Weights of a small model that predicts nearness at each pixel.
Model: 13.3M parameters, encoder num experts 8, encoder depths [5, 5, 5], decoder norm batchnorm.
Data: 395000 training examples, 6.7 epochs.
Rows from expert 3 of block 3 of the encoder, named by matrix and row number. Rows with one number belong to one neuron. Each number is 128 + 32 x the weight over its row's rms, rounded and kept within 0 to 255. All counts start at 0. After the name is the row's rms in percent of the matrix's.
# up: expert up (encoder.blocks.3.mlp.up, 8x48x96), inputs 48-95
# down: expert down (encoder.blocks.3.mlp.down, 8x96x48, transposed), outputs 48-95
up.0 096 [184 116 174 103 118 147 119  86  80  93 145 180 144 128 134 114 123 173  99 117 108 150  37 139 148 145 100 122 136 130 105 166  65 125 149 162 117  82 117  94 180 128  82 146 130 107 112 105]
up.1 112 [104 169 113 127 184 172 103 131 107 133 121 103  92 127 154 117 162 143 150 109  86 126 136  49 147 123  93 168 131 100 167 179 114 184 157  90 121 148 100 113 118 100 115  98 189 221 178 173]
up.2 105 [167 159  69 112 121  88 106  94 130 135  71  88 187 101  91  98 141 124 128 161  92 159 111 118 161 153  83 114 164 134 116 134 171 141  84  99  83 196 137 175 139 221 183 129 110 119 137 138]
up.3 098 [ 70 158 218 216 123 116 148 180 126 127 135 141 117 112 141 114 107 111  76 155 149 130 173  75 101  90 124 126 139 104 165 184  32  95  58 129 127 222 160 138 122 104 116 131 143 130  77 166]
up.4 099 [130 121 212 168 137 136 150 201 106 145  72  91 165 143 153  99 121 128 113 136 123 123 140 145 161 125 154 154 124 126 128 137  81 116 178 119 135 189 181 156  91 141 168 125 120 139  95 184]
up.5 094 [121 114 230 148 116 174 150 177  95 194 209 122 163 170 124 118  98 129  78 171 125 156 117 138 171 174 112 139 128 138 150  89  82 105 109 130 113 145 119 168 113 157 124 153 145 148  93 159]
up.6 100 [144 156 164 134 128 114  70 157 147 119 117  94 144 181 110  59 117 180  98 162 149 134  94 136 129 141 133  53 113 178  97  82 145 110  98 125 120 124  99 113 138 245 171 183 152 132 139  87]
up.7 097 [136 116 111 116 123 114 175 124 134  71 117 116  83  94 130 138 113 165 122 138 227 125 100 150  62 162 126 102 121 148  47  91 100 109 127 148 139 151 195 120  94 139  99 109 108  60 107 161]
up.8 105 [127 166  83 108 123 192 153  92 111  81 149  95  98  82 103 138 161 148 133 157 154 117  71  89  92 128 118 152 123 105 105 180 141 187 168 131 132 143 125  99 105 121  86 129 120 137 106 196]
up.9 105 [ 80 198 125 150 136 112 147 141 114  56 141 120 152 138 146 115 142 105 125 148 146 117 161  38 138 144 119 111 130 142 170 162  97 119 117 133 113 139 133 209 123  67 171  89 126 181 125 183]
up.10 099 [135  94 143 121 101 123  94 132  77 102 115 151 164 166 136 115 117 191 137  94  44 152  78 155 168 100 116 117 181 139 165 103 109 180 110 147 119 117 131 131 122 121 130 163 101 173 156 122]
up.11 099 [135 114 162  54 129 110 120 115  52  91 155 177 111 146 187  76  94 128 187 144 138 143 109 114  86 121 201 113 210 126 155 166  95 207  84 148 112  71 152  63 114 116  89 178 125 109 155 117]
up.12 093 [169 151 138 140  93 151 146 126 196 105 172 133 189 135 116 132 143 118 121 143 132 141 141 147 133 112 118  56  93 169  97 101 152 114 121 143 101 101 136 150 118 176 143 137 142 109  97  97]
up.13 092 [149 125 129 129 153 166  83 171 128 101 125  67 158 196 122 135 103 127 129 154  58 122  74 148 136 120 105 139 168 139 162 127 134 151  83 125  82 142 177 135  99 147 136  96 110 178 199 116]
up.14 091 [131 160  72 120 100 124 134  77 154 143 153  88 111 145 113 139  96 134 110 154 173 191 108 126 106 122 147 137 122 126 136 170 214 137 124  98 117 143 116 157  92 125  78 161  94  99 135 149]
up.15 088 [197  81 152 122 124 124 154 108 116 153 169 141 100 130  80 128  91 114 159 117 154 106 105 128 128 120 170 174 153 123 147  90  88 154 109 135 100  86 177 106  80 104  99 157 120 109 129 106]
up.16 114 [119 155 124 124 129  80 140 128  77 103  64 124 139  78 145  92 202 121 116  96 126 186  97 118 113 140  54 132 164 153 111 111 106 204 146 144 142 154 118  85 163  93 117 117 129 127 159 140]
up.17 102 [122 162 140 189 137  98  90  47 147 144  99 165 127 146 126 149 132 149 112 122  77 148 139 100 182 122  92 149 151 153 142  99 144 153 117 102 122 134  91 145 122 101 115 139 125 190 138 101]
up.18 097 [112 136 114 159 122 122 119 161 110 170 183 119 128 125 102 100  66 152 161 148  92 145 172  93 120  68 138  95 120 110 210 101 153  89 119  95 118 151 134 113 104 150 163 112 100 141 129  87]
up.19 094 [139 140 111 109 122 105 120 128  85 124  82  57 125 143 121  94 126 124 143  60 116 126 147 131 126 151  91 127 121 144 133  94 178 204 163 180 122 121 116 123 181 131 113 122  98 127 145 116]
up.20 097 [128 124 178 134 121 137  74 134 149 161 161 154 146 162 150  91  77 220 113 162 160 135 147 111 146 167 121  49  81 133 108 129  90 155 124 116 127 131 141  83 146 205 131 194 187 139 106 113]
up.21 098 [127 134 161 161 140 153 109 176 147 106 126  76 189 141 127  95 163  99 123 166 122 129 122 116 118 148 154  70 149 116 123 122 114 128 142 106 151 191 107 128 135 202 215 145 133  99 123 109]
up.22 098 [ 99  99  80 143 142 136 164 112  82 141 123 203  99  79 162 124 157 100 125 103 108 140 159 150  67 144 135  88 173 112 106 128 186 106  98 136 124 138 111 142 100 179 140 134 108 124 150 115]
up.23 104 [136 141 104 119 182 139  89  50  56 100  99 164 119 141 164  60 149 116 125  88 121 160 127 112 137 165  80 127 181 150 137 154 139 162 107 155 118  37 130 115 106  79 111 117  90 125 188 167]
up.24 097 [151 118  95 145  81  84 103 132 127 170  81 109 138 130 110 117 100 144 107 113 176 159 151 143 126 147 131  47 146 203 108 119 126 108 108 123 146 180 110 186 106 167 141 134 123 123  88 136]
up.25 090 [ 93 151 149 170 146 115 121 149 107 104 110  48 112 136 127 120 130  56 119 110 148 103 159 124 130 165 125 142 159 157 177 142 128 119 133 127 102 102 148 158 123 111 137  88  89 120 116 152]
up.26 107 [ 94 105 134 105 170 170 170 140 180 175 106 141 172 110 114 139 176 160 126 170  80  77 131 122 116 138 159 152  91 114 116 161 158 125  84 107 151 133 113 116 106 138 157 148  77 168 141 132]
up.27 110 [ 83 168 134 155 173 129 163 140  90 137 142 159 147 162 147  63 122 123 111 125 179 127 143  47 126 167 125  85 152 115 199 197 106 139 127 137 118 129 183 127 121  79  96 131 137 104 126 163]
up.28 108 [115 157 129 179 148 105 130 129  60 127 131 137 162 145 110 119 130 148 130 178 141 105  97  93 158 117 128  73  88 156 161  19 159 136 119 111 106 120 144 133 124 136 161 164 192 158 127  65]
up.29 096 [127  98 178 192 143 137 133 137 131 143  90 194 172  99 170 107 167 134 165 161  90 129 134 121 149 143  87 130 171 128 169 171  79  74 159 131 138 122 156 163 109  82 112  85 134 136 107 113]
up.30 094 [145  72 133 104 141  93 115 122 146 171  79 146 156 129 111 112 114 111 135 121 118 112  68 153 155 134 188 126  99 120 128 106  99 127 171 199  85 118 117 134  97 190 123 118 135 125 125  91]
up.31 107 [153  95 163 103 122 122 118 145 100  87 144 108 100 172 135  48  69 116 158 130 128 146  65 124 128 115 172 127 187 153 141 124 101 181 155  92  91 104 124 112  92 195 106 124 161 114 159  48]
up.32 092 [ 79 121 177 115 139 178 169 161 139 113 168 113 134 139 129 133  80  94 123  96 111 137 173 122 106  85 140 126 114 120 113  78 134 126 129 135 143 112 150 135 132 176 148 182 147 123 134  81]
up.33 110 [122 127 168 131 152 108 168 173 177 137  86 118 125 139 147 115 158 140 126 115  88 119 162 180 173 148 158 146 119 151 117 107 129  50 112 124 133 157 153 146  61 150 117 164 104 107 126 136]
up.34 103 [149  88 150 128 132  81  80 170 129 152 101 103 133 150 135  67  28 139 150 156 115 120  88 124 172 129 191 101 136 152 174 116 166 141 138  99  94 148 136 103  92 178 138 124 155 153 156  75]
up.35 107 [121  62 143 104 110 157 133 136 117 109 124 123 102 155 151 108 108 135 207 128 131 134 134  96 100 122 158 143 180 136 143  54 137 185  60  84 109 156 163 128 117 111 174 111 112 114 203  84]
up.36 104 [150 104 129 142 113 101 141  92  86  94 138 117 101 140 117  80 137  89  90 104 162 149  33 108 106 113 160 131 165 141 141 126  74 174 185 168 106 151 141  98 128 213 135 167 118 103  96  77]
up.37 096 [127 115  66 112 123 105 174 125 174 171 144 122  88 110 159 166 104 175 122 199 150  82 142 142 155 126 168 135  72 131  84 130 185  98 106 114 156 162 100 121 106 106 115 128  97 145  76 117]
up.38 105 [120 109 107 100 131  66 147  80 112 105  99  94 118  99 136 106 146 123 173  59 139 131 160 138 163 170 134 136 137 143 133 130 217 159 181 119 128  63 124 118 162  88 163 157  99 114 132 120]
up.39 107 [140 139  94  97  80 121 166 133  85 121 108 120 145 133 142 115  96 129 120 130  86 145 118 126 131 107 156 193 117  68 176 164  99 242 142 138 145 129 103  79 174 119  82 148 139 127 124 146]
up.40 100 [150 119  48 121 140 137 144 110 133 135 142 215 122  90 160 128 134  74 106 129 113 112 170 131 135 143 130 115 131 145 138  90 134 136 126 127 139 102  76 163 138  80 100 124 128 107 112  83]
up.41 105 [140 159 146 108 139 122  87 125 135 126 168 121 127 150 121 120  95 120 177  90  79 106 114  95 137 105  94 137 150 138 193 211 156 198 121 110  94  74 122 123 130 115 122 134 139 160 162 133]
up.42 094 [147 110 145 155 133 138 151 123 170 127 131  87 156 113 102  83  99 119 143 146 136 124 123 112 108 158 139 138 107 148 126 114 109  85 185  63 144 162 149 123  99 182 191 115 105 112  99 119]
up.43 107 [161 112 134 153 134 121 134  88 137 145 128 133  87 129 100 118 103  77  77 139 152 160 176 157 124 149 159 106 119 178 139  68 153 150  67 131 105 116 168 168  76 121 112 148 133 100  89 101]
up.44 094 [125 120 117  81 117 121 155 177  85  95  64 130 167 142 134  93 179 109 125 106 130 193 107 120 163 144  94 126 145 112  73  90 100 168 126 119 140 141 122 136 118 211 178 148 136 101 159 103]
up.45 087 [153  85  95  58  87  97 154 109 101  99 180 147  90  81 140 102 102 121 144 154 156 181 125  81 121 104 188 161 153 111 193 130 131 174 184  95 124  53 127 106 126 110  66 107 185  73 100 128]
up.46 093 [175 143 139 134 151 130  95 165  96 129  74  78 105 156 138 137 160  86 108 153 117 110 126 131 128 140  83 127 121 157 140 112 111 140 111 136 116 131 170 170 134 105 120  27  94 140 172 130]
up.47 101 [157  94 126 160 127 112 127  74  88 159  67 178 146  88 152 108 141 123 130 109 121 152 165 141 145 151 114 154 125 128 108  50 137 169  88 100 165 129  88 116 118  63 120 115 131 185 147  80]
down.0 093 [156 104 108  99 118 163 152 171 162 112 196 102 177  90 117  90 136 139 159 159 142 130 126 149  63 147 119 152 139 126 115 166 179 128 125  87 113 110  97  76 169 108  88 165  54 117 155 146]
down.1 111 [128  51 144 121 120  95 184 117 182 172  86 180 110 165 114 147 129 114 148 140  96 135 157  90 132 109  99  83 104 113 105 135 106 116 173 190 166 130 123 116 122 134  92 131 134 186 123 166]
down.2 105 [140 142 140 126  96  49 126 137  98 108 128 186 112 182 167 152 101 137 122 123 119 112 118 108 159 106 120  92 129 213 137 130 124 124 186 185 144 163 115 158 134 170 135 116 191 155 111 153]
down.3 097 [209 122 135 115 133 145 119 170 110 222 132 123 165 117 153  78 112 185 166 131 141 170 129 129 103 167 147 139 157 142 116 159 144 124 127  58 116 125  97 116 144 122 125 158  87  93 105 169]
down.4 106 [190 173 107  64 134  72 130 170  66 164 165 115  90 175 131  95 108 156 139 100 141 145  67 122 151 107 159 122 106 168 150 106 143 119 110 128 149 146  93 186 111 143 147 147 152  63  62 145]
down.5 082 [167 167 105 108 150 107 100 154 109 142 136  72 150  57 137 111  84 215 122 113 126 160 126 107  92 136 182 135 163 138 198 119 132 139  95  64 146 106 127 123 145 131 154 169 138  75 106 132]
down.6 099 [ 51 157  83  75 155 113 148 192 104 162  99 100 107 101  99 138 131 139 131 115  88 135 169  98 117 108 110 161 182 132 206  98 173 147 125 148 113 150 143 126 135 178 188 104 133 192 122 135]
down.7 101 [179 139 140 129 151 120 100  94 111 111 140 138 104 205 119 105  95 100 126 119 195  98  61 149 163 119 200  91  94 122 129  92 111 163 124 128 141 129 136 154 111 117  64 125 152 127 140 145]
down.8 105 [134  84 144 104 143 115 184 106 183 144  91 161 126 171  78 118 121  93 115 110 130 118 129 138 132 106 104 110  64 162  85 115 149 156 175 134 105 156 124 140 148 142  71 127 134 171 154 171]
down.9 109 [162  58 121 131  94 118 190 115 125 143  65 152 115 141 161 123 155 141 191 145 118 133 107 121 103 146 138 103 128 121 117 137 126 134  99 121 193 144  93  78 159 131 106 157  97  57 148 142]
down.10 095 [141 120 153 129  84 105 164 163 108 180 183 145 102 154 171  92 133 174 114 141 133 129 109 126 116 163 123 101 123 141 129 104 136  75 118 182 105 122 163 124 157 138 177 129 133 106 111 172]
down.11 092 [141 145 112 101 122 184 123 103 108 117 224  90 152 101 156 120 135 132 150 162 172 142 134 135 102 191 148 141 175  66 144 136 116 139  92 125  80 141 119 119 123 128 138 113 110 141 121 154]
down.12 086 [107 132  91  78 144 101 129 142 133 130  76 161  78  90 102 189  77 157 162 105 109 111 153  75 152 117 105 123 100 129 114  96  92 170 142 192 178 135 109 123 125 166  97 130 124 167 113 121]
down.13 089 [139 139 119  94  91  78 139 151  70 147 183 145  58 131 142 121 172 156 112 134  88 117 106 118 123 120 138 114 150 143 163 104 135  65 135 187 100 130 210  94 125 135 164 122 104 126 116 155]
down.14 094 [124 116 150 142 184  83  74  96 175 175  85 164 142 113 174 144  93 125 129 112 140 101 176 101 151 138 118  91 138 123 180 129 130 146 169 140 181 124 180 188 123  93  99  83 182 181 122 178]
down.15 091 [185 163 104 140 133 143 170 101  89 119 233  87 109 140 116 124  97 135 137 151 158 126  74 130 117 141 197 140 115  49 147 109 140 119 130 119  83 129 158 130 120 109 126 110 101 146 127 152]
down.16 120 [157  61 178 108  74 119 156  91 116  72 120 155 142 166 108  99 152  80 121 150 147 168  66 163 141 133 104  65  74 178  72 141 113 119 100 174 154 135  92 143 134 111 134 163 162 111 145  95]
down.17 101 [101  77 172 136 148 116 132 158 156 124  67 141 138 101 152 148  87 119 138 121  97 109 135  96 139 129  98 101 111 150 115 141  90 137 154 205 196 120 150 103 149  88 118 116 143 163 131  70]
down.18 097 [ 63 182 102 120 120 166 152 165 100 121 133 131 136  81  91 134 146 124  78 166 120 142 180 148 106 146  78 121 175 113  91 144 147 113 119  95 111  66  90 152 158  97 171 174 135 157  75 118]
down.19 090 [121  90 132 135  37 108 127 154 111 152  79 152 104  57 139  98 146  91 111 166  99 141 123 159  74 150  84 114 147 100  58 155 140 130  82  81 105 137 122  88 190 118 181 230 136 139 105 124]
down.20 104 [ 70 166  98  96 164 167 119 194 120 141 114 104 170  78  81 119 112 114 140 141 106 146 181 110 101 148 101 163 141 103 180 125 193 128 120  82  77  99 117 117 154 158 146 153  99 198 106 140]
down.21 095 [129 148 124  40  99  46 122 172 113 148  73 164 112 110 105 137 155 149 169 124 103 118 142 132 106 116  81 131 115 183 105 114 169 116 104 156 135 140  97 123 146 159 173 160 138 103 114 113]
down.22 095 [ 80 169 182 152 149  94 101  83 114  64  68 171 159 138 142 153  97 120 131 109 167 102 103 136 173 126 128  83 141 166 131 146  89 129 135 172 164 115 130 184 114 130 131  77 195 163 114  78]
down.23 102 [199  64 142 120 127  85 130 112 170 165 130 134 134 130 206  88 152 178 181 150 119 141 110 139 101 151 131 108 142 125  86 128 105 136 150 186 100  89 156 119 127  92 164 119 136 146 162 148]
down.24 103 [131 172 120 132 152  89  95 129 111  93 132  98 111 128 168 141  73 141 124 108 188 119 112 106 148 122 146  95 163 154 132 139 120 131 171 150 179 181 106 164 100 121 117  74 195 114  91 148]
down.25 088 [159  94 154 134  62 105 155 156  90 159 107 124  99  90 199  95 156 144 105 155 106 159 128 146  99 171 129 131 156 120 126 144 148 108 117  94 140 112 102 103 139 128 184 171 147  97  85 133]
down.26 110 [ 68 157 131 127 125  69 228  98 140 109 149 195 101 165  86 133 121 105 120 107 113 133 134 115 201  98 104 129  64 167 175  84 143  91 118 159 128 137 168 147 132 160 142  61 123 154 135 130]
down.27 121 [172  93 123 111 119 153  97 159 154 179 142 120 164  89 153  90 154 152 145 148 120 182 131 119  86 165 142  95 144 127 123 143 140 139 101 122 127 122  84 110 150 117 145 194 118 109 137 148]
down.28 117 [ 75 131 116 155 136 100 157 139  97  77  52 143 116 115  87 192  91 121 123 110 101 130 132 125 150  83 127 118 144 126 109 137  96 165 146 146 179 102 128 136 132 119 123 159 138 155 134  56]
down.29 091 [189  93 164 132 100 113 144 153 153 138 127 128 157 156 162  98 138 186 116 162 117 138 126 121 126 146 131 111  87 147 132 135 114 123 111 141 167  64  92 135 176 128 155 189 117  87 100  92]
down.30 094 [162 150 100 115 127 134 166 140 151  67 207 104 169  66  56  76 140 152 160 136 150 112 112 171 107 147 165 158 155  97 143 140 169 132  79  86 103 110 126  89 145 172 128 118  60  92 149 150]
down.31 112 [144 191  91 102 117 147 133 155 114  82 244 111 143 139 116 103 102 133 136 154 123 138 133 173 115 169 150 165 150  88 118 123 164 136 101  93  75 121 100 129 129 138 151 102 101 143 125 184]
down.32 092 [ 89 162 102  81 141  59 134 159  83 134 103 146  54 139 119 151 131 121  76 109  94 105 130 166 131  79  83 121 155 157 132 118 131  98 147 163 133 167 104 200 127 107 184 160 175 150  50  76]
down.33 112 [177 151 129 108 137 139 109 131 107 165 154 102 129 140 155 137  85 152 155 100 137 117 123  98 141  96 178  81 132 108 176 109 125 106 196 129 130 128 128 191 127 101 123 127 166 122  79 134]
down.34 106 [ 66 196  70 100 113 121 113 186  97 102 157 128 131  64  88 108 141 126  88 150  95 132 141 168 122 156 115 174 162  94 141 120 162 100  79  99  87 115 137 131 175 161 197 129 104 162  74 127]
down.35 109 [132 167 171 128 118 118 150  78  62 114 192 140 118 176 135 102 155 142 136 159 137 139  83 178 141 170 134 128 128 101 104 108 106  35  58 150  61  95 149 160 127 124 153  94 113 124 128 127]
down.36 099 [148 145  88  76 139 113 143 165 118  83 198  92 166 123  88 108 165  95 153 144 176 105  88 165 108 129 149 154 151 115 120 158 175 159 128 107  85 136  87 133 106 157 116  86 102 147 134 178]
down.37 097 [135 130 152 165 164 175 116 109 130 150 142 120 165 112 104 143  82 106 123  87 197  95 110  96 163 155 169  84 112 119 164 130 107 115 131 109 139 139 127 184 130 105  87  74 173 164  90 120]
down.38 108 [162 101 157 180  94 120 103  92 123 174 118 133 141 116 153  88 145 134 118 128 142 131  94 190  86 183 120 151 107  88  67 146  78 124  86 123 114  96  77 125 156 112 149 165 144  65 122 116]
down.39 111 [116 135 123 102 106 182 149 144 108 136 134 120 166  95  62 136 113  91 112 133 174 172 126 117 109 162  98  92 106 156 109 121 154 107 119 101  78 141  57 165 164 117 122 154 133 159  82 111]
down.40 091 [134 125 160 206 182  97  80  89 109 157 111  71 139 113 130 109  95 122  64 178 153  93 152 154 126 187 139 135 103 100 128 120  36 131 108  94 126  84 142 151 154  65 117 171 153 133 134  87]
down.41 097 [111 138 132 125 106  83 161 136 145 151 146 138 117 105 149 149 157 155 103 146  92 116 152 105 106 134 124 121 162  89 170 145 163 104 146 155 125 118 179 113 115 150 158  98 121 167 102 168]
down.42 094 [ 89 185 167 129 153  89 151 151 154 142 160 136 125 131  92 109 103 132 102 141 125 128 151 129 125 141 113 150 112 144 133  86 147 122 104 132 122  92 104 172  93 161 154  97 143 125 100 130]
down.43 104 [135 149 146 144 191  90  86  62 140 121 103 112 125 147 193 134  52 144 144 132 123 131 136 108 159 131 148 104 140 102 139  93  80 140 206 157 131 107 174 156 101 109 105  61 152 164 147 143]
down.44 100 [161 122 132  83  97  91 127 164  33  68 103 123 110 153 152 132 146  93 152  78  95 142  54 156 116  95 127  82 107 166  88 146 116 130 118 192 133 155  94 127 148 151 170 158 184  82 128  74]
down.45 081 [153 178 126 123 151 155 127 147 134 187 174 110 156 126  95  94 111 123 120 141 194 113 101 135 107 194 190 112 120  88 130 121 139 112 123  81  87 112  91 168 135  93 118  86 148 125  68 184]
down.46 090 [150 134 139 129  65 107 149 126  69  90 123 111  88 102 202 131 156 128  94 144 113 143 103 136 109 161 166  90 177 156 123 105 157 109 125 123 133 111 188  58 130 153 197 146 129 101 131 104]
down.47 095 [131 107 183 145 128 137 116  85  98  67 134 136 130 140 126 128 109 103 122 126 166 143 111 149 151 150 130  72 108 153  80 119  56 111 132 167 152 125 113 132 133  90 121 129 166 162 139  42]